{
  "model": "contrastive image-text model",
  "dataset": "flat shapes of many kinds, plain or patterned, on busy backdrops",
  "train_examples": 48750,
  "image_size": 64,
  "crop_scale_min": 1,
  "horizontal_flip": false,
  "color_jitter": 0.2,
  "tokenizer": "word",
  "vocab_size": 45,
  "loss": "sigmoid",
  "embed_dim": 256,
  "encoder_arch": "efficientnet",
  "encoder_norm": "groupnorm",
  "encoder_activation": "relu",
  "encoder_weight_standardization": false,
  "encoder_channel_attention": "se",
  "encoder_depths": [3, 6, 3],
  "encoder_kernel_size": 3,
  "encoder_stem": "deep",
  "encoder_expansion": 6,
  "encoder_widths": [16, 32, 64],
  "text_encoder_causal": false,
  "text_encoder_width": 256,
  "text_encoder_layers": 6,
  "text_encoder_norm": "layernorm",
  "text_encoder_norm_position": "pre",
  "text_encoder_activation": "swiglu",
  "text_encoder_mlp_ratio": 2,
  "text_encoder_head_dim": 16,
  "text_encoder_fused_qkv": true,
  "text_encoder_bias": "none",
  "text_encoder_qk_norm": true,
  "text_encoder_parallel_block": false,
  "text_encoder_inner_norm": false,
  "text_encoder_positions": "sincos",
  "init": "torch_default",
  "residual_init": "zero_last",
  "optimizer": "soap",
  "beta2": 0.99,
  "learning_rate": 0.0017,
  "beta1": 0.95,
  "shampoo_beta": 0.95,
  "eps": 1e-08,
  "precondition_frequency": 50,
  "max_precond_dim": 1536,
  "one_sided": true,
  "adamw_lr_other_params": 0.0028,
  "max_grad_norm": 1.0,
  "gradient_centralization": true,
  "max_steps": 5800,
  "batch_size": 128,
  "epochs": 15.2,
  "lr_schedule": "cosine",
  "final_lr_fraction": 0.05,
  "warmup_steps": 1160,
  "weight_decay": 0.1,
  "adamw_weight_decay_other_params": 0.01
}
Rows from block 8 of the image encoder of a small contrastive image-text model, named by matrix and row number. Rows with one number belong to one channel. Each number is 128 + 32 x the weight over its row's rms, rounded and kept within 0 to 255. All counts start at 0.
After each channel's rows are labels from the 100 images, of 14976, where the channel reaches its highest value: "top examples" is what is common among them. Only what is clearly more common there than usual is listed. The data: flat shapes of many kinds, plain or patterned, on busy backdrops. In brackets: how many of the 100.
# convs0: expand pointwise conv (encoder.blocks.8.convs.0.weight, 192x32x1x1), inputs 0-31
# convs1: depthwise 3x3 conv (encoder.blocks.8.convs.1.weight, 192x1x3x3, trained with AdamW), a 3x3 kernel
# convs2: project pointwise conv (encoder.blocks.8.convs.2.weight, 32x192x1x1, transposed), outputs 0-31

convs0.100 [114 122 125 150  79  61 146 111 118 152 156 141 157 107  90 114 146 149 129 137  57 132 124 177 125 105 136 143 228 114 116 151]
convs1.100 [109  84 160 182 147  99  98 104 111]
convs2.100 [108 166 104 124  91 153 114  96 145 149 117 135 172 130 123  86  90 201 100 113  88 177 165 118 144  44 101 124  94 122 126 119]
top examples: yellow shape (50); bar (33)

convs0.56 [186  66 112 160 120 109 107 139 134  90 101 102 116  72 134 109 139  81 153 123 102  99 113 132 144  68 109 163 136  73 171 166]
convs1.56 [ 84 112 111 123 116  97 143 178  74]
convs2.56 [100 115 110 133  97 153 100 163  94 130 121 162 126 158 131 126  97 164  96  97 114 149 137 102 143  30  78 154 106 143 197 103]
top examples: teal shape (89); its colour: teal (25)

convs0.133 [116 169 141 130 106 127 164 146 158 209 121 123 114  79 129  99 103 122 102 168  92 189  92 132 149 168 134  90 165  82 117  92]
convs1.133 [115 113 100 154 156 179 128 163 181]
convs2.133 [169 112 137 158 165 139 133  91  84 114 141 124 137 148  85 124 185 179 102 116 119 101  95 125 120 184  78  90 151 158 187  90]
top examples: orange shape (80); its colour: orange (46)

convs0.154 [160 150 167  81 163 175 102 122  85 110 105 136 159  88 150  78 101 103 169 101 132 168  82 162 168 125 145 174 113 151 123 170]
convs1.154 [154 156 157 109  73 130 170  88 142]
convs2.154 [137  80 112 112 110  82 117 125 158 145  26 116 131 132 104 131  82 131  98 130 155 182 103 137 118 116 159 152  73 104 171 110]
top examples: star (34)

convs0.117 [128  77 138 140  85 107 120 147 163  76 103 146 156 151 117 172  95  71 119 127 165 170  72 158 108 122 164 157 185 157 103 136]
convs1.117 [137  64 100 152  95 122 167 129 161]
convs2.117 [186 166 158 105 103 134 120  95 116 121 129 136 163 138  67 135  96 121  80 138 153  59 138  85 180 140 171 161 142 164 160 112]
top examples: gear (48); largest shape: gear (26)

convs0.7 [132 146  99  86  94  66 147 120  98  99 172 155 133 137 131 130  42  71 150 179 142 132 154 129 133 100 105 122 174 122 168 129]
convs1.7 [148  98 134 151  60 168 107 105 138]
convs2.7 [142 158 122  67 110 137 103 127 119 154 137 122 149 152 106 123 114  94 183 140 114 150 118 133 140 159 116  90 129 189  21  91]
top examples: yellow shape (51); gear (47)

convs0.186 [109 124  93 109 118 181 105 108 174  61 108 157 140 169  93 109 154 137  97  86 155  84 108 134 138  70 151 144 135 124  60 136]
convs1.186 [ 83 131 153 144  58 165 121 126 130]
convs2.186 [158 117 111 136 105  62 123 139  97 172 127 106 119 154 104 118 179  78  89 103 172 183 134 177 154 139 164 172 140 127 106  79]
top examples: gear (65); ring (41); largest shape: gear (25)

convs0.20 [ 88 108 150 137 146  54 105 164 101 162 124 119 108 163 145 145 124 208 164 110 132 130 170  94 130 164 118  97 106 149 113 190]
convs1.20 [ 88  97 165  83 143 170 142 117  97]
convs2.20 [ 84 122 119 126 109 167 102 132 148 192 122 121  81 158 108 131 152 143 145  54 135 161 158 155 129  82  82 155 127 137 195 163]
top examples: green shape (48)

convs0.134 [139 109 122 175  95  75 170  83 143  80 124 115 166 170  42 102 139 100 152 116 153 164 139 110  92 120 117 138 141 161 106 159]
convs1.134 [137 109  65 172 108 103 148 161 110]
convs2.134 [119  76 111 104 146  98 100 201  86 115 143 144 152 139 110 163 121  77 111 159 162 159 164 135 158 160 142 159  99 204 138 124]
top examples: red shape (51); count: one (41)

convs0.95 [100 143 142 184 112 186 179 143 122 177 113 167  95 130 163  96 156 117 136 117  99 177 177 109 131 111 165 130 193 137 145  94]
convs1.95 [141 110 172  62 132  94 156 107 119]
convs2.95 [127 164 117 121 120 130 109 118 152 174  78 137 107 178 129 127 109 185 123  83  81 146 168 118 165  27 116 126 107 130 151 132]
top examples: blue shape (48); count: one (41); its colour: blue (29)

convs0.32 [ 97 143 113 123  72 133 131 130 100 168 168 188 165 189 169 108 111 163 118 151 119 178  87 120 133 143 156 109  71 158  92 132]
convs1.32 [177 109 114 124 154 111 165 144 188]
convs2.32 [150 164 154 124 102 108 139 135  73 103 118 145 133 104 110 135 156  28 133  98 153  94 102 133 109 161 177 175 160 157 172 120]
top examples: yellow shape (49); count: one (47); its colour: yellow (34); its colour: orange (28)

convs0.115 [123  88  93 186  77 146  99 170 114 194 174 163 140  96 140 146 143  94 108  99 171 111 116 117 185 124 122 155 131 169 147 110]
convs1.115 [102 161 128 123 134 172  70  88 106]
convs2.115 [145 156 146 154 105 184 124 167 149  93 109  49 162 100  93 134 115 170 192 107 137 152 170 128 118 118  98 144  94 132 176 146]
top examples: pink shape (99); its colour: pink (25)

convs0.33 [152 108 151  87 128 160 144 132  65 153 121 188  96 161 120  84 132 134 161 176 146  84 162 133 105 149 117 104 166 116  54 111]
convs1.33 [113 134  95 100  75 149 127 163 179]
convs2.33 [123 194 133 127 105 141 120  96 162 173  74 117 102 150 122 135  70 128 129  90  82 139 135 117 152  37 133 142  80 150 122 125]
top examples: ring (38)

convs0.75 [130 180  95 132 132 134  84 132 147 113 162 151 113  94 110 151 166 104  86 107 122 155 111 125 162 202 144  56  63 119 101 125]
convs1.75 [109 121 114 143 185 174 151 147 175]
convs2.75 [160  94 149 121 129 135 111 145  69 120 193 184 157 127 158  83  76 156  68 135 143 100  90 112 133 163 174 125 158 121 154 120]
top examples: count: one (52); orange shape (49); its colour: orange (28)

convs0.97 [155 166 106 162 102 106 134 174 112 122  82  73 195  68 123 117 163 139 128 134 112  67 156 165 116 160 142  87 121 149 132  97]
convs1.97 [146 121  98 119 171 164 102  64 124]
convs2.97 [132 170 127  99 122 111 133  75 154 185 103 104 163 155 108 141 101 188 176  95  85 126 179 108 143  65 151 117 119 113 129  87]
top examples: green shape (53); bar (34); its colour: green (32)

convs0.49 [155 129  75 181 126 134 146 126 107  96 133 159 153 135 149 183 108 116  78  62 166  89 146 139 184 133 100  73  94 109 122 139]
convs1.49 [149 174 108 170 181 145 128 138 164]
convs2.49 [108 115 128 142 193 105 151 152 110 107 135  98  79 109 189 112 163 170 186 112 169 144 115  98 130 145 139 143 188 161 146 177]
top examples: grey shape (68); red shape (46); its colour: grey (35)

convs0.118 [136 157 184 135 122 117 134 133 194 147 117 112 134 149 132 100 205 157 105 171 124 108 149 132 133 144 181 120 174  70 101 181]
convs1.118 [174 102 154 170 163 157  87 116 140]
convs2.118 [137 100 134 202 135 132 167  84 166 150 156 160 172 111 105 106 110 144 106  93  77 122 152 143 210 121 109 149  83 142 112 121]
top examples: blue shape (90)

convs0.30 [117 124 136 153 193 123 143  98 135 164 112  94 165 152 135 100 186 159 154 112 126  96  99 152 144 193  98 197 166  93 129 150]
convs1.30 [ 96 100 147  78 170 112 116 100 167]
convs2.30 [117 140 114  73 100 142 126 123 174 162  43 117  92 167  90 115 101 158 142  84  94 134 145 123 169  65 107 150 132 128 159 109]
top examples: yellow shape (62); its colour: yellow (25)

convs0.145 [ 52 115  90  75 104 126 112 143 147  94  88 119 136 145 173  95 153 158 135 128 143 102  82 113  97 123 123 177 114 151  77 184]
convs1.145 [141 101 163 130 136 121 175  73 169]
convs2.145 [ 98 106  77 160 139  59 116 138 110 101 110 181  84 140 182 142 130  93 107 155 168 113 141 156 152 180 124 106  90 114  77 146]
top examples: purple shape (54); gear (50)

convs0.135 [158 167 156 167 156 145 169 158 158 172  58 122  66 136  79  99  99 166 136 140 169 109 167 155 153 140 111 122 101 134 102 139]
convs1.135 [165  97 151  92  95 166 129 159 167]
convs2.135 [149 182 108 173 115  87  75 138 131 161  99 122 136  94 116  84 174 145 108  58  76 122 148 132 135 128 125  60 118 136 159 139]
top examples: crescent (42)

convs0.126 [122 210 140 172 108 124 121  91 142 150  66 126  54  96 158 149 115 112 126 128 114 188 123  92 164 118 111 158 122 108  99 115]
convs1.126 [ 96  77 152 154  82 107 165 108 131]
convs2.126 [108 175 125 132 150 136  90 165 156 142 112 130 149 108 103 149  80 187 107 115  98 131 140  93 162  38 109 156  66 139 153 115]
top examples: red shape (75); crescent (35)

convs0.55 [155 139 167 118 150 118 166 130 149 128 119 111 149  85  69 165  86 154 123 116 108 116  99 148 138 147 149 192 126  73  79 201]
convs1.55 [143 155 118  77  83  91 150 166 142]
convs2.55 [129 140 115 122 126 138 191 148  79 165 149 144  91 116 143  80 124 148 180  92 158 142 156  98 154  52  69  97 134  90 139 123]
top examples: green shape (62)

convs0.181 [198 142 113 154 141 148 148 143 112 120 112 131 173 146  87 105 122 133 107 110 174  78  73 192 123  93 125  67 111 120 137  79]
convs1.181 [149 149 133 140 155  98 188 161 171]
convs2.181 [127  92 117 166 158 129 121 149 148 177  71 152  84 167 157 177 143 174 133 150 123 140 111 128 107 100  95 117 189 156 197 144]
top examples: grey shape (48); its colour: grey (30)

convs0.188 [116 162 149 123 195 149 147  79 136 106 104 157 123  94 135 162 139 114 146 201 117  70 147  80 112  79 100 100 147 143 148 170]
convs1.188 [100 135 117 116  94  74 124 181 164]
convs2.188 [118 130 134 110  98 152  92 133 130 174  59 133 103 111 109 118  93 193 130  83  87 143 165 109 161  77 146  98 143 173 176 103]
top examples: black shape (50)

convs0.166 [131  91 137  79 138 151 121 119 141 115  97 182 107 145 156  87 120 110 136 165 140  68 226 123 105  95 171 137 155 110 102 110]
convs1.166 [127  84 168 110 154  72 109 106 153]
convs2.166 [128 167 124  95 128 127  80 131 153 165  73  94 154 154 125 115  91 167 161  93 108 149 141 172 187  49  96 122 107 138 144 105]
top examples: frame (32)

convs0.190 [153 113 102 145  90  94 163 110 116 159 164 165 164 187 163 125  81  88 102  99 144  87 137 154 123 169 127 108  65 129  79 106]
convs1.190 [ 71 112 172 151 176 134 125 156 132]
convs2.190 [140  86  95 161 253 117 138  82 110 139 108  98  89 136 150 130 136 114 128 115 117 168 130 179 124 106 112 127 140 136  96 124]
top examples: orange shape (66); flower (39)

convs0.157 [114 107  56  91 167 107 119 123  99 137 121 152 109  85 180 188 109 133  96 180 140  92 170  99 108 150 104 109 164 106 168 129]
convs1.157 [171 124  87 142 145 149  99  66 134]
convs2.157 [116 131 122 129 100  76  85 153 154 196 112 111 113 159 129 107 146 175 127 154 152 188 190 160 140  82  85 138 144 118 135 176]
top examples: yellow shape (58); crescent (39)

convs0.140 [122 113 118  81 136 154 134 127 129 107 179 141 166  91  56 135 169 109  93  67  75 120 112 130 183 174 136 124  96 137 108 166]
convs1.140 [163 161 102 167 157 169 138 172 139]
convs2.140 [154 122 156 138 146 152 151 145  83 102 163 181 139 131 192 121  96 145 141 171 115  83  92  76 143 156 150 204 143  90 127 139]
top examples: yellow shape (55); its colour: yellow (28)

convs0.175 [ 99  97 162 111  92  68 117  79 162 140  71 192 175 147 126 119 151 103 121 139 141  69 153 161  91 138 157 121 126 147  93 141]
convs1.175 [ 84  82  70 138 109 132 143 163 129]
convs2.175 [136  92 111 176 129 103 134 140 143  76 124 101 123 119 100 112 127 168 121 165 100 156 153 153 169  51  77 139 117 153  52 109]
top examples: yellow shape (65); gear (37)

convs0.151 [103 143  96 101 121 159 119 136 104 125 154  99  72  93 139  80 170 169 158 137 148  68 132  98 140 168 182 132 128 101 202 119]
convs1.151 [113 133 149  86  89  99 170  86 156]
convs2.151 [130 144 113 106 143 150  95 138 143 171  55  92 111 167 134 130  91 173 109  92  89 144 179 104 144  52 128 149  98 153 166 121]
top examples: blue shape (54); purple shape (52)

convs0.136 [128 124  97 138  96 147 121 168 166  76  97  92  67 143 121 158 170 103 136  98 168 101 168 134 128 139 137 139 152 137  43  86]
convs1.136 [161 112 139  96 143  81  99 164  82]
convs2.136 [142 151 129 139 110 140 115 133 154 187 110 116 158 162  66 148 124 148 163 106  92 144 156  98 173  64 122 167 109 180 145  64]
top examples: ring (35); gear (34)

convs0.125 [189 110  88 150 135 139 103 103  94  84  59 155 110  96 103 163 139 114 141 109  95 148 156 154  99 204 120 161 162 143 108 127]
convs1.125 [136 114 120 167 124  68 135 163  78]
convs2.125 [133 169 125 107 126  77 108 104 135  91 144  78 162 163 113 126 118 216 131 115 107 151 131 115 137 102  50  78 147 118 113  97]
top examples: count: one (45); bar (33)

convs0.180 [ 93  75  99 137 171  83 108 127 182 159 124 191 154 112  81 134 155 149  67 104 125 135 117  96 105 105 169 123 147 146 178 132]
convs1.180 [146 173 107 102  70 133 148 103  91]
convs2.180 [126 116 140 139 142 115  82 117 165 188 100 131 127 163 121 127  92 188 115 122  78 169 154 102 174  37 132 113  98 135 146 120]
top examples: pink shape (60); count: one (47); its colour: pink (30)

convs0.14 [125 140  92 148 175 158 115 173  81 117 133 141 160 124 147  80 190  74 109  81 138 116 170 169 124 132 114 181  73 132 142 139]
convs1.14 [165 155 107 162 162 105 113  96  77]
convs2.14 [107 121 141 126 113 142 126 126 104  53  18 107 146 109 119 106  65  91  91 114 114 169 141 158 149 122 113 108 112 149 131 133]
top examples: pink shape (44)

convs0.120 [138 152  84  84 101 122 178 110  97 172 162 115 106  53 142  73 166  64 122 141 165 100 136 106 140 140 113 154 112 149 107 111]
convs1.120 [ 90 107 136 112 132 179  71 101 147]
convs2.120 [118 173 137  92 150 157  63 138 185 165  83 118 147 122 106  90 140 148 154 115  97 135 158 116 155  71  87 165 113 136 189 123]
top examples: pink shape (65); its colour: pink (26)

convs0.70 [ 92 135 127 102 111  95 101 129 189 170 112 170 178 133  94 170 112 164 144 141 114  35 128 158 139 152 111 137  90 136 159 150]
convs1.70 [158 148  81 158 125  69 159 140 110]
convs2.70 [126 129 128 117 122 224 109 159  95 135  89 138 113 103 112 136 158 130 122 132 159  88 161 125 199 136  54 145 128 109 111  83]
top examples: green shape (62); count: five (39)

convs0.45 [129 102 137 168  91  81 119 111  88 120  60 164 156 126 123 164 134 117 115 121 108  46 154 123 187 153  85  98 144  92 115 117]
convs1.45 [147 156 127 145 182 109 158  91  81]
convs2.45 [131 163  97 104  81 123 160 146 155 151 166 195 105 132 143 135 137  96  84 153 166 138 124 191  87 183  75 111 159 104 122 129]
top examples: teal shape (51)

convs0.64 [148 116 137 165 182 128 111 135  64 122 139 183  74  99 152  86 117 136  59 159 111 121 121  98 105 148 111  77 137 149 172 103]
convs1.64 [162 139  84 145  82 109 146 148  77]
convs2.64 [158 133 120  87 111 148  62 154 147 180 142  83 128 149 123  75 116  96  91 132 142 133 161  91 169  96 155  98 111 138 201 104]
top examples: purple shape (53)

convs0.108 [137 153  77 162 124 128 161 145 156 172 113 119 121 139 160 208 112 151  85 157 124 121 190 134 107 183 122 144 135 131 116  57]
convs1.108 [ 93 132 136 172 123 157  98 138  64]
convs2.108 [114 118 129 113  98 126 118  57 174 114 116 148  88 168 146 134  49 147  96  91 122 139 184 142 148  69 127 104 138  93  88 129]
top examples: orange shape (52); its colour: orange (28)

convs0.47 [112 101 169 164 107  93 152 170 157 144 141 112  92 130 161 133 161 121 155 152 213 142 104 166 113  90 151 157  99 164  96 180]
convs1.47 [163 156 172  70 108 110 110 140 102]
convs2.47 [164 166 147 105  68 110 143 164 175 115 116  88 139 171  90 147 153 150 105 142 152 108 141 137 222 127 124 187 134 143 117 120]
top examples: red shape (52)

convs0.83 [160 140 139 135  92  81 135 130  99 172 162 133 125 140 113  73  92 138 171 100  71 118 175 157 136 106  61 128  74  96 116 157]
convs1.83 [ 92  87  92  89 109 151 119 163 164]
convs2.83 [ 76  66 116 118 111 131 102  85  98 101 136 119 107 144 111  75  97 106 133 109 129 127 157 102 123  66  73 182  71 127 151 104]
top examples: teal shape (54); its colour: teal (30)

convs0.99 [165 114 141 130 122 128  90  97  93 136 101  72 128 148 117 156 117  74 196 173  94 109 152 105 144 148 190  99 186 121  94 126]
convs1.99 [116  94 178 112  94 163 123 151  81]
convs2.99 [161 169 135  95 145 150  99 112 154 170  65 114 114 148 115 128 114 139 134 100  78 141 171 116 176  62 131 169 108 101 154  68]
top examples: teal shape (53)

convs0.54 [ 98 178 136 108 157 145 110 157 158  99 125 188 162 141  96 149 170 106 109 158 151 142  78 178 139 170  54 135 101 148 105 142]
convs1.54 [152 146 129 162 187 172 130 164 107]
convs2.54 [143 143 117  90  93 105 137  84  58 113 149 156  87  64 127 119  81 147  64 130 133  85 127 128 150 123 175 160 124 138  82 114]
top examples: ring (60); orange shape (54); red shape (44)

convs0.143 [150 101 190 105 136  76 117 152 182 137 136  96 160 165 108 167 159 146 220 136 106  74 138 140 138 120 140 152 143 126 104 119]
convs1.143 [ 84 109 160 161  74 129 121 156  96]
convs2.143 [123 146 142 131  69 142  59 178 150 139 133 108 117 119  90 110 121 144 158 132 104 186 149 100 160  58  83 153  80 134 114 101]
top examples: green shape (80); count: five (41)

convs0.161 [156 147 106 169 161 130 158 173  92 149 139  97 183 170 135 203 140 133  88 101 172  81  97 127 104 103  92 105 145 130  98 111]
convs1.161 [132 129 170 167 133 181 167 162 107]
convs2.161 [ 96 115 111 157 140 111 116 104 104 119 120  78 123 143 233 140 136 143 107 142 156  88 120 164 107 133 103  94 190 137 139 190]
top examples: grey shape (45); count: one (45); its colour: white (36); its colour: grey (32)

convs0.129 [154  98 141 109 133 114 112 140 165 122 139  95 197 137  56 146  87 154 142 160 101  75 111 166 176 142  77 106  95 145 154 154]
convs1.129 [ 65 102 127  99 110 156 141 175 141]
convs2.129 [151 148 128 135  84 187 133 188  97 154 126 163 157 104  83 166 134 118  95 132 126 122 128 103 134 102  30 172 141 139 155 129]
top examples: green shape (88); count: five (50)

convs0.23 [181 108 119 115 124  99 125 146  96 170  96 148 157 134 161 184 164 109 120 196 131  83 116 129 162 132 150 143  78 102 201 120]
convs1.23 [178 144 155 163 158 170 146 164 143]
convs2.23 [ 83  93 132 115 116 203 183 150 142 144 144 118 132 140 161 122 175 177  48 164 109 126 121 127 117 162 161  87 114 122 158 134]
top examples: black shape (98); its colour: black (45)

convs0.85 [158 100 137 148 139 144 141  92 174 134 106 183 121 180 123 126 140 177 164 140 139  55  94 163  93 119 119 139  89 162  95 184]
convs1.85 [124  90 157  63 150 153  99 108 111]
convs2.85 [140 135 131  74 105 169  64 111 126 146 127 115 107 185 101 115 133 151 123 129  96 127 147 139 171  66  51 136  93 145  92  89]
top examples: gear (47); ring (44); largest shape: gear (27)

convs0.86 [ 70 192 157 140 168 172 128 106  94 148 119 166 116 103 124  87 129 151  98 147  99 102 127 111 193 148 128  90 102 136  98 187]
convs1.86 [119  85  80 158 153  92 116 169 146]
convs2.86 [167  96 121 118 173 108 104  82 117 156 176 177 116  68  95  82  99 125  69  87 117 135 124 111 141  93 162  94 158 126 158 105]
top examples: count: one (63); blue shape (49); its colour: blue (29)